Weights of a small multi-label audio tagger.
Model: 6.45M parameters, arch conformer, norm layernorm, activation swiglu.
Data: trained on chords played on synthesised instruments, 8.0 epochs.
Rows from block 3 of a small multi-label audio tagger, named by matrix and row number. Rows with one number belong to one neuron. Each number is 128 + 32 x the weight over its row's rms, rounded and kept within 0 to 255. All counts start at 0. Numbers have three digits each.
After each neuron's rows are labels from the 100 clips, of 14976, where the neuron reaches its largest size: "loudest" is the band of the loudest frequency at the time of the peak; "responds to" is what is common among them. Only what is clearly more common there than usual is listed. The data: chords played on synthesised instruments.
# gate: first MLP gate (model.blocks.3.ff1.gate.weight, 640x160), inputs 80-159
# fc1: first MLP up (model.blocks.3.ff1.fc1.weight, 640x160), inputs 80-159
# fc2: first MLP down (model.blocks.3.ff1.fc2.weight, 160x640, transposed), outputs 80-159

gate.446:061098133166158127121113118128187153119122134086113067099122101146167132130161132099132141134151132164132162108114164144049098184193171122123104166088120115161084069152063122140070151120052090055121109143092142127124081137142185101138111162
fc1.446:075124153185122145095118110108152107099130095125163106157124102167127165129121124109163178126109132145122113074173112167055091129147120114086104160081166125203109070148119121134150165128085092069117133123127087131120136122134186153139141124
fc2.446:104082199146135094143200113152166115157147145126117081158146183136084184183110136150139117113072118150102130134173174116152159138148121085129105117177128102133092154134127121145109139115084149066150176143084091180064145129095137144169140162
loudest: 500 to 1000 Hz
responds to: the note C#; root: F#; root: C#

gate.432:151085181124127114159080144113131122169143170102143145158103118146139087156102154193121120145181171124094156145201124119151174141135112142134194049098135149093079117131129162123095157146104131129096069086130107149110070093172124194100123106
fc1.432:046209134119156131112155132133122152095128173203121140160124090138131133111153164109164137075096110119116146088177157172145118112115086113106115078104132147124138145143162124156098113099115124101174082178150134136104131173092057178176140113
fc2.432:168132104133133162140149127108123135069092131105097161144146070177061100062110141164134101073124175160083150138215099141136118106131140125095163129103088125132209098124104171134133145120131100104152119110149153101088114138139134114094117163
loudest: 4000 to 8000 Hz
responds to: block

gate.476:089149093163078137138133125177096166139076124122136107124119124197134090109119126159122128114102120172096135138078143165106090136148156119130101141199143095117120083146160127133128124116126119154143110147105153143110132133160097076095166198
fc1.476:157176176123146113124101143088173135145209138146127158141124129089119172171154106089167174129187146099145128137167170111136143121092080115097163131088097151127140188086099101124120096156130145118123135089162135112152134117105137189177115044
fc2.476:112147104130138115155108149120137150130127087119103173119182092124040088085126128080131159101152101139147203127130160099189091143137088076100135155041099123182124150192127154168185131133147143080099102170135114133129151126121130174092120153
loudest: 250 to 500 Hz
responds to: electric piano-like; square lead

gate.331:151156176122187128154082085090108080098180128114123115128132183149151192084125171132156120117127171143088148100117175187106147087150155072081073135109091094160100072109086072181132162119143098057114106104120103142146151123177168159098108125
fc1.331:177136102097047102160161147143118138116168128151180174111135129118141084168179081169102143101112099098130120142137116056145131103097129119118191146176152147120141193131200199107083141100104193168127136148177094150149160099061147154109146082
fc2.331:140112128106201185145097146191117123110145104136084104121115108168175089109164159160165160141146085133138140135098114123143109104085166131165142123061103147107167102088086139177128134125196149185021105099103178137125132092152118102094140140
loudest: 500 to 1000 Hz
responds to: the note C#; root: F#; marimba-like

gate.350:057155133119102149143101089134109124116138064145133129128156155072176126129059188123104101122149120104140141095192077128110088052139146144114130141150107131110118158102112164112163161113075129165158089155166145127166077124174108170093097110
fc1.350:128104084155149115113062139132126131122189165147122173108104147185080117177168134170121164129099129134098085099067170129172164163124158088136163109093114143127145102133123124071079093115115154118111148086080116125098170153150071114142152170
fc2.350:147090143143129135134090104119156160160108140132113110094183135098103130175111210149131115123117135136109116179087158111109094104136036099141133158119140094178158125098157192142110147149076106142099133111122195119152098114117105091127170152
loudest: 2000 to 4000 Hz
responds to: block; harpsichord-like

gate.18:104140130148074090112112184139154092130174122128148130130077104120127095065102087139200149104137118084094073120210144164171156167118140083177142151148113144098100094092126163155140133112089092067108155124159143135096078159096101121096138153
fc1.18:142152127113135111131093188104102171132093145173105103163083114100137090084096147099165107128183126120128083123181136122127158129094119131133162116030176169136121097104105184135171131133119166133055072206125159187093119137117068106150156119
fc2.18:154141089071116114108095109124166094107139124084167123121118062127114148130119155144111109153124209097121106163156168168143162151098171056107095084183131158076122078103140177167165152142096106118130154067089143110084195141124102128132125158
loudest: 4000 to 8000 Hz
responds to: saw pad; horn-like

gate.327:114104167149064148146085120156103164067069120152119095090145107134119119128151110128121125125134120181140145100109067102180159130136159136078086140191126115138153097134134182169166125097030111153157089113093128125133255149100110144148091077
fc1.327:105135149145082131136103133149112164085090100161091089092193099168128124104162073104103100140146101167155123148100092090167149154116163126074099152169124124117166133132155169139156100096055085172159116129114121191154202165098171115113101059
fc2.327:107142210112153156136062179146130106128152120139132110168114107099105132066098136111149074165175088159131107117098094179074156117154157165140060124150159109088157109113112135113159145164146070129173140124162063095097154080116141128107081129
loudest: 2000 to 4000 Hz
responds to: arpeggio; harpsichord-like; electric piano-like

gate.354:110150078158143130164095140170099089174163132171135140100173131095128136180114112166120148142145050114187131116103128149118162090180139122139178110115135136086119116128132152166103106112110175138157093209117139123185185124129166123120092101
fc1.354:113108097106108144103082124068075066126159080127144131083091151101089160161131114123124134127132093121148120115092101130105175112183145145129125068103166132126107081126184150123099135116115115150113095193093106119210132108153178109183124155
fc2.354:093117160121143121150152157120131128114121179159046086135091193104092142192162181134148151132128088129062119094086110095166137104147128107195163130140094127180116086144157121175122134171094141111130129106133106166136105141109124120108132199
loudest: 4000 to 8000 Hz
responds to: strummed; quiet level; square lead

gate.5:140140165149150141160118067097124081087170149126099068119137111097118156087079113175124148101123126135139175149145116144142143122130129208133096113144084128118185055103146114093131143070156207182138088136150168174121105094109159148142065183
fc1.5:099156125121120131171115127170050130124113189121178150166148099143102063172115135130094161131073181117131093124135083118119104198143136115104093169109107074132122152151112129141101121155185059145119118181078122104123114110111107162157160120
fc2.5:113130114128154082127172103187080179130114129144149141098098119112153120135113127126104122083169107107102067148117107159104083123137100092113090194164108060117183125115123166133158114087119100143105089070098138081103070147125117169134118126
loudest: 4000 to 8000 Hz
responds to: quiet level; white noise

gate.512:094099165123149120127126124183164096121141150128060169121127126142120124085074173129099154159140042151150122064165096157088111173149171091173075166169085064124107113147142131111164053139164160085143117084128140083052105171163141142107100132
fc1.512:157160109156099088116121142074064169139098076133177084137114145157130110148149125110163082121084165091116120164091177134203149151114092171063177085111133181137160147139175125122085156157072128129139140129132090152187149152082124114109113104
fc2.512:176133103120110073153133168061120146168113095117152155078190123139100125145143142128100102147154152112105126151132166037179146105092157170087159132078190181173118116129126134101131140081152107124040133091132191151079150154119127110125105093
loudest: 500 to 1000 Hz
responds to: block; saw pad

gate.380:130196105110140124114097116121120089113124111100177185140124075099106227106137126077122087131122105176168128084092144174160138140144150139181114144167097093057173152149088161120164121170107140120096122120138186088115173184159142097101149127
fc1.380:192126135106102099127119133148111181178056115127087057131123096159187085096143159194124121082127150141121139147097160075130155147121109159093147156090175098148082106137157116130144146073147134135203155135144146138143118105118156122132172082
fc2.380:132085123120104144105091121103088129133104090100134097133187130162132145108131128176096094138084168159045102101120197096078138080118136105099142093161123083114155059136173166075207133105157079166119170161134144202119168135122137102145090127
loudest: 250 to 500 Hz
responds to: the note G; root: G

gate.42:133060161159147109144153150141164089095129103122132164114117113136103177173153146149097104078146135114195153145149109142089189074127187164057118176111127120076139159146101151120150102129160125103102098158112107088128147058066105157131074086
fc1.42:146161189110117104103109185162087116148139183111102149151080130154123102142107156120173149126151149137150132093161106188194150158119118099122138087144094115117130084059125177157148093127125151123197150108146186150070060119122122162113163150
fc2.42:103155107132189057083108130142087174115155116118084115193143101114139099139106118125137130161104153087096116138180195216157136122132149119105127084106100126109138149053146120117100139122137144082168121180205109154137146146111097090125135144
loudest: 4000 to 8000 Hz
responds to: strummed

gate.545:109073178166074144156166103109186083153160151168149108169115098109083117109076147079145094158134149180095093122058127158144174204157120145170177150113104180164103069141127112118136135139116101175163165112071116152106119119146139180151082113
fc1.545:101105172174087136128196094136135144118191129151149072142132109105133146102107117079183118166142116134139130123091086170150136154140132083161146143087130163154077068110111113093144118152121107141161142177058090161101148118175138149129079098
fc2.545:083126159166140114113145112156125148161183129136122165095144139094141162140136131129086123180092154127178150159081139113133122134165096094078109119119080145134124146159096110086074112118144180047164169101182081191089154073219117144117133151
loudest: 250 to 500 Hz
responds to: the note E; strummed; saw pad

gate.377:192143154105096107182160092152139102110112120096125074152112123120164123115117159126084132134133118098130163132165124167137149161123122166097137109157122107170160152098038096163155138067080103136192119108154096105147117128148109119104146135
fc1.377:081149108152123180093106179127140148118148129095126156106122095135091138151123128133188107118146166190123080162144143102116125132127115100139082110124109176149113089154217163107105103168115160132031141163088110132156151096116149158152131149
fc2.377:110101106125131099113053095095142101124123180118133108090170130105123172134122120144115072130146147121165079202102120088105126101152104131211137146130127101186135117156180084177116107129103151126171148157103139135047139154120132114161162195
loudest: 1000 to 2000 Hz
responds to: harpsichord-like

gate.242:108120107194128175130195121118117118174124120195081063194114096160148089108117111124150076135153110206117114157086093171181150116146175112140089144128141136178142158158158138169110126107106106116145136057140147114148079116155074107121109204
fc1.242:096168126190105186113177158138091113149119158164086037195135124127150103125118126122177089099141113188122128156088101187138171101144161102127123135136131150163131114173147125155121110138135148136162140037148182105144120117170108084118106196
fc2.242:140097089166148101125076106095164090149125101148092090164106149097164107206131109098131122155207178098088102165109104213148115165115201139100152068107136146173140150177151099108144123169126104110130149136107120086079083131099106133109159093
loudest: 250 to 500 Hz
responds to: square lead; clipping; text has "clipped"

gate.95:202076159102119071147156094141121161121117162122180141205098123096152158152147146095074097168099091118087102170124077096100133160135117110107120144158152072086093127163091153153108095106084156171070129086140096099034144151100108136109225128
fc1.95:182172118081119165111170151129166155139120113125154090123156102031154127127126151107082126081138090205107114190176115052104072111166160148129103113093125114164113114131153106103082192170129164108132154115099072147118252131138124126154092137
fc2.95:090098101131189171159109063094156123220115148120130162090142138143103130139163117151163134137122068174170113123081094068133123128111109093125187155091185132111096135137101078128108158164131161089145068167086135166091195152098107111111133126
loudest: 250 to 500 Hz
responds to: the note E; vibraphone-like; root: A

gate.407:122188085077178124073182163216163170125132128101112107151096140146079175139163124077126091139103144138144099126161110129100160131099138104144127155148125211083173062099098137111121135109061128147158090113125107122130147098118181118120153086
fc1.407:087177096054175163100144212133131149090141113145138092118146112102174159140143093146126082114083180091127139210128134104160169175119129141152136131141147118099167106070091129139177111064116074121133137118106138113148102081140140107200135090
fc2.407:146137112131182129114108165200075186135143120129101123173153098131200142095121162142091131077134131043114115176112119097158115076125145113102170093153151152079164116142144123120163148127138105119213169178123140125102143133155160079112084145
loudest: 500 to 1000 Hz
responds to: the note D; organ-like

gate.501:128145102118127144172115080115082142192151166116130107098053077192107101167093095182127115145241143113143106147070106183160126144120102093146103136098144079129106135102066145149143117057140115124115161174091139139130128093153136181155126065
fc1.501:097184111100180127153078099071132185170128083061091111113111143143119132161110117159133126112163159004076134102162114108102137150095139128105098167127124116115128151073132151128153189112086134121122165154152109113102123180147150145109118165
fc2.501:177077091128173176150116132145174159099058154091082098143141096163199118071160166102126187120111180158065113106092110095166093110130096112183159084139099108114147162173107180097129065166067160169119128150102121097103089147113143128163168169
loudest: 250 to 500 Hz
responds to: the note E; root: E; clarinet-like

gate.274:077101137155125161182139151103092098094109136128113122097061137067088155107169143123136126201138072118148142120073113132107121136117137132118176132094066108108117146175086125118169080155156061093127133140110107127086104162175201079130127152
fc1.274:132150112145113104137108141175165071152101153124113151114092115172117094094132154125143125170085150128124090113167132160087146110147084124129112203135107144146083147164094069173145085126116115209174064207116125120154117133109119130162158132
fc2.274:115173106143106158112167094066131138169138140194097130102119114120110161137134136196125068132107170157114092149081160135092075141112162137163155115124063158093102111078154126105113151076127134157082154136131175164125169100173127124131062072
loudest: 250 to 500 Hz
responds to: the note G; root: G

gate.549:141152113105126116131124156168140127084111155059090116148119129077120135147120129113099132131152155147093137211167156073173123087091131141185112118109104161104087115088151128135122147139095158119144128141117144134066112123148081113062197147
fc1.549:083161138139124156160076143168133125078107188097051109128085151096128085126149147102158089058112177148106136213194138106130102128101150158172101141138126143111105115079142164118127112132098125154124126140110171153099125117136036117109176116
fc2.549:114129189128118137111163120201187160158117109157142148040142167175123146141129156156114132095153112164062141182068144194095154087072141111144126107128114171151205107128096191142129089113122091133178181088131142191149106136165151101137138141
loudest: 1000 to 2000 Hz
responds to: saw pad; power chord

gate.596:154099127089174138148118136178118096208083192092138087106091151139074178122139170136157079182079118146136169115171148135157102166126115136105115145168125102131079098154093071102174114100118124112112126126146070121132099156103137118130080162
fc1.596:099168138153096088095150140157114126035162166089140195087146107176195095077074093146149115118168145163121080106121149163162105067127123101116120125129098143161134090154053196147121116129087117140108147141125143161093188122158119163101159104
fc2.596:126076154104148118122195078087166164144163082122142111134110136116147113104140164107109122135200149140118093045111163087073114084193094092115105143072088162167102105110130137100116061128162115103124169178178162092082159144150074129135176117
loudest: 1000 to 2000 Hz
responds to: the note F#; strummed

gate.201:163064131139145118112088122110043056177145110162120102127159137109098109115115102101101169106111150146118121115140123091099094114080105093154129122209127143149129060141117142145157136084097070141070143120108112124137123105166105198137156106
fc1.201:185174078115111115204139136101130163096105131120154095108099113160164142108072109101183118129135131125159122134112182109222157167134138117121104112148183135136084125113130142113121070184127124105186134108142185111198099125137145099162116122
fc2.201:124132133184139176082104109104122151140121141118164160154183134091116060121093149094102167054130114114137157122133065132096132125097069179170105131121107067167105125166142103168107136168156156124072120092095096075129177090121100102183092141
loudest: 500 to 1000 Hz
responds to: the note A; root: A; saw pad

gate.268:118138115073113108114062156117124150161154109155111074184135131208147168096069143135192139112141114164111161130121093136120187174150138130126105129150191090172142172140056144131209117105112126136105132078139116123073094137138171189162122115
fc1.268:167128141134132128165102073110077179167168101128149157140131201131163130176139134143140100090187145163136134125133124131137097177121110083124144183105111119145131092123116149070100156138163134137148126101112173136125165083170091059118122109
fc2.268:196104173125172092115169089125149164090180135131213147156127150117115172146178134123192110106090121202138147114109087167135132156116066124117158186127120107207082105144146147153116091094174169138127089125140097114114110091120154058100069133
loudest: 250 to 500 Hz
responds to: mains hum; thin (high-pass)

gate.566:097104119130132100109150112121106128110138172159160084183173153098102084156116125103106141083121130174066190123093117102124152152086120199085106114130155087102152066118140129156135147151109073100172141056120162126126134118123088113173127206
fc1.566:087107125180106098116155132141127139124143156172169083154163141100113100096103127161087132089128138144076188136106124136120149178075139189080131088118107104124166060111151180140119130176113104101159147098126184167124138142116082088145118166
fc2.566:140128171145120135137109140160132141082142123142143137136156126106152050136147165140181114075135075179078119123134140066148162121068178163078137142126133082119176052092147135062154152159135171123119076195097118122128116100116137109159099093
loudest: 1000 to 2000 Hz; 4000 to 8000 Hz
responds to: white noise; muffled (low-pass)

gate.267:090088148156141133156151149102158148146183149137154040103126127163135082151141080147099120162113092143113153106096062062122130109133097097065093124118169160116117099111114147135078188125115142145128190098107158065119111112126191170186114112
fc1.267:080083155133151117131121152119184152144159136101131019121123139149110077109142097124091111146109113146125131086116094083111130106099147082091116149104141154145129112127112137126101172148102151118169182115116133043147119133094185147164102132
fc2.267:093060124158079112149125114160126062098145125097166088104134093127110138162163122146197147120083104127159136148116127112101044131088096162101120106117181127089083162125123153191131128134159101160148179205173099119089149091114122057183133069
loudest: 250 to 500 Hz
responds to: arpeggio; playing: arpeggio down; clarinet-like

gate.147:129134118085140146178094108136107144112126154127113095157170067123146137089176146132122099114100121110102165100129072233121084139125135080066130181167125132089084073149135176144143124129141119129106075115117045102146147142136072134148127075
fc1.147:104139131143111162134150115089110067150146166103091127077080128119125124191101151130128107109174140144133140128127145085082164148119185130132136068136088175176168194137115126084145143123075120120132145112138152111139145111206153110113147130
fc2.147:127148101134148146138184181111080140100118141141122172126138093112118144054082135106164110146082132135138108150100149069089095145131151156138119116127110107140102134136127116084105097107113227152108205131088174108092117152165114141174184193
loudest: 4000 to 8000 Hz
responds to: white noise; muffled (low-pass)

gate.65:076085142152153128134088117157078098171147103105112115180150105125113161105139135117184131127157154181081126118083140149072129162098119098125119147083049106187121124108109109107109135179082138090124161095110115164130137141137130092127073131
fc1.65:134160148149170115130158056103136135135139101089154044151128081126167105158155167096208095079174084136152109109094152147105144161127111105127111131140079122211100150131113101114134135166092128102185101081127073099120161120155163101137105147
fc2.65:160143123182141071141185139135141055157105096126126096131108114124108102054119059101111120120129153128125111121113083146100177174182118081101135162207095118167145118179100102120134065108084098099169158137109075128101125078139153123160110164
loudest: 500 to 1000 Hz
responds to: the note C#; strummed; root: C#

gate.33:145123162104149090159114078110086194068165127110133120147124111091129149172116134169120089156166085097114164099110122112108072146134096054153101108161126117160166148159103110143115155105146143092121138120103158135146190113140136146128152093
fc1.33:129130146113149102151086067146097151072170123105130121175142143110139172127080120157115099181171115073111134136079137130093137135107119069135093095152147118162175102162134093132125158104123127103113138119113166143114209084157153098160125101
fc2.33:128138182066111109110079091127117127134169130130146047129094123129137133150189151133104141165107120104152092104136152157105178134117073136137119171112122161144147109106084116112124161144096167093149116198100080126109125129193144163150098127
loudest: 250 to 500 Hz
responds to: the note B; root: B

gate.605:121071146104199091126162092132087142116120096116160134105081127119161101130106154135125163152110141125088103072166121098115066168165109098149118209135143150164146128087104128165099166158124140069151107134096134126186144152170104077202155099
fc1.605:093061136095191103122160074117086158165124104097178169068115138152134113160144162145148186176119138111100076111160150125123076131151152104145101236105138120126135078075138147173092154132146121110142081192097154108173076099152118121177146124
fc2.605:149161117126141119126140143118097190145186095149131061141112128119147113179102172095103139127122067140038107138119090163186152140156081108071122151130095085129109089181124176161164154122045149121145149172112113139077174126134095102180112172
loudest: 4000 to 8000 Hz
responds to: white noise; muffled (low-pass)

gate.308:098170202106157087124117144103118079119152109090167121123124093153142208089099153144178076182152052106108157129076109093108141143120182120106130136099107098125098073140092114118144146144068104105152125123097099134150134135122123143117119146
fc1.308:158181182109125155104055109109105078138143137117122132166110099161118166102083065168123075120158104150110165150159140136159107168167167150132132137086094119086142123166081097075079148123152101192137101128172087119100125099111101140112163143
fc2.308:097119116170108171113150132125101115130152073103129098121150117159133181142099132151140080134147102197137153144136163111154168121164172123149110162095122124144160189107010103126141095099222136176144152134135098069102115115150077147096141141
loudest: 4000 to 8000 Hz
responds to: thin (high-pass); white noise

gate.180:196123129165151193188163142161133141114112095137117123106124159134111180118163054094113122119132105093174117114078148097072117127135100177137102114131158089114127116112132165138126121145120124113165128103172183187144129103073087120195118168
fc1.180:159099117162071135161129164166150105085175093143140124148139144174124106170093181118161147077117071150113155147101183087057083163113171128137090127166172113087073079169144091177115177140131129111135170107079137161174131137100140155179123143
fc2.180:178161169107080150159097080070137131162121096129115076126144148141122110178156169192105119136170105145169079154142179116094164144115181179143111128105185109130110110085140078135138131117142136168135138161122147115198052086018099209189120114
loudest: 4000 to 8000 Hz
responds to: quiet level; strummed

gate.419:117086105057105132113132158143113114128094124116142167112093136150204135092163107136133151124144161130146115144118110080155157127075108125140173146147118130090134103205112137119124146170114117122038122095074147081149091052169060118142097132
fc1.419:087104152101093161138103098123119074090059122113105055133132118143125135060116091141176153087140122141057172110106120145139140149135125121137151111128114159152092106106110150161128149101122091138142195159085134117143111072127092120151185145
fc2.419:071089099156116118077112086124116091075123165116150173158088118086129182185146129077112127122113166137145116158132210132113142097080164172115148161211145113111141160203155084058093109146144172055045130148131206150144124155135087109165105089
loudest: 250 to 500 Hz
responds to: the note G#; the note B; square lead

gate.302:135126179190098125043165145144107070114110126129140103169097125081132140098131200095094092118153169157171095094139121167109136156133135126163136152115091036125134160199120116122166125197153045133124105155073171161156185111109101151165155133
fc1.302:109139065193114072102087142116158131119131115187142128138103105143147128114102096157131106157120177115119045172143136124182138091077142127144153136198107113104156104148200138145064110104120114066144143127064149106131084165101102203132153132
fc2.302:128106146084068139138132146168166127000077182090138144114147116126147144109091098153178131095103131120099148149128145097152071146114142132121146125135179128171156161068179133140120128124094105112083104105116099123146091145100146094091125155
loudest: 500 to 1000 Hz
responds to: the note C#; root: F#; clipping; text has "clipped"

gate.591:128128119134171124125125097039129101159164093104135132159100154143155081109157132165088198156137088115150109127207112148128200137145077160129147108087096119148115086102148137148099174128161119075153112147108146076166107134131143172180123137
fc1.591:037115131193113159079127074080113153148121134197086148088142144146130123184156100106143150175136110143095131169159135098126148130116130160084136180135063144206141091082160126140119130122103129165095116095099111132135141113104084216149129075
fc2.591:077139120130156056153150122099116117051217112109108147114160126168134136126119107150078110082125132166091150137176149148112125083173138139131142089105148113098146102069181145148148111135163138149069105116131136146068126147117105098168072135
loudest: 1000 to 2000 Hz; 4000 to 8000 Hz
responds to: white noise; muffled (low-pass)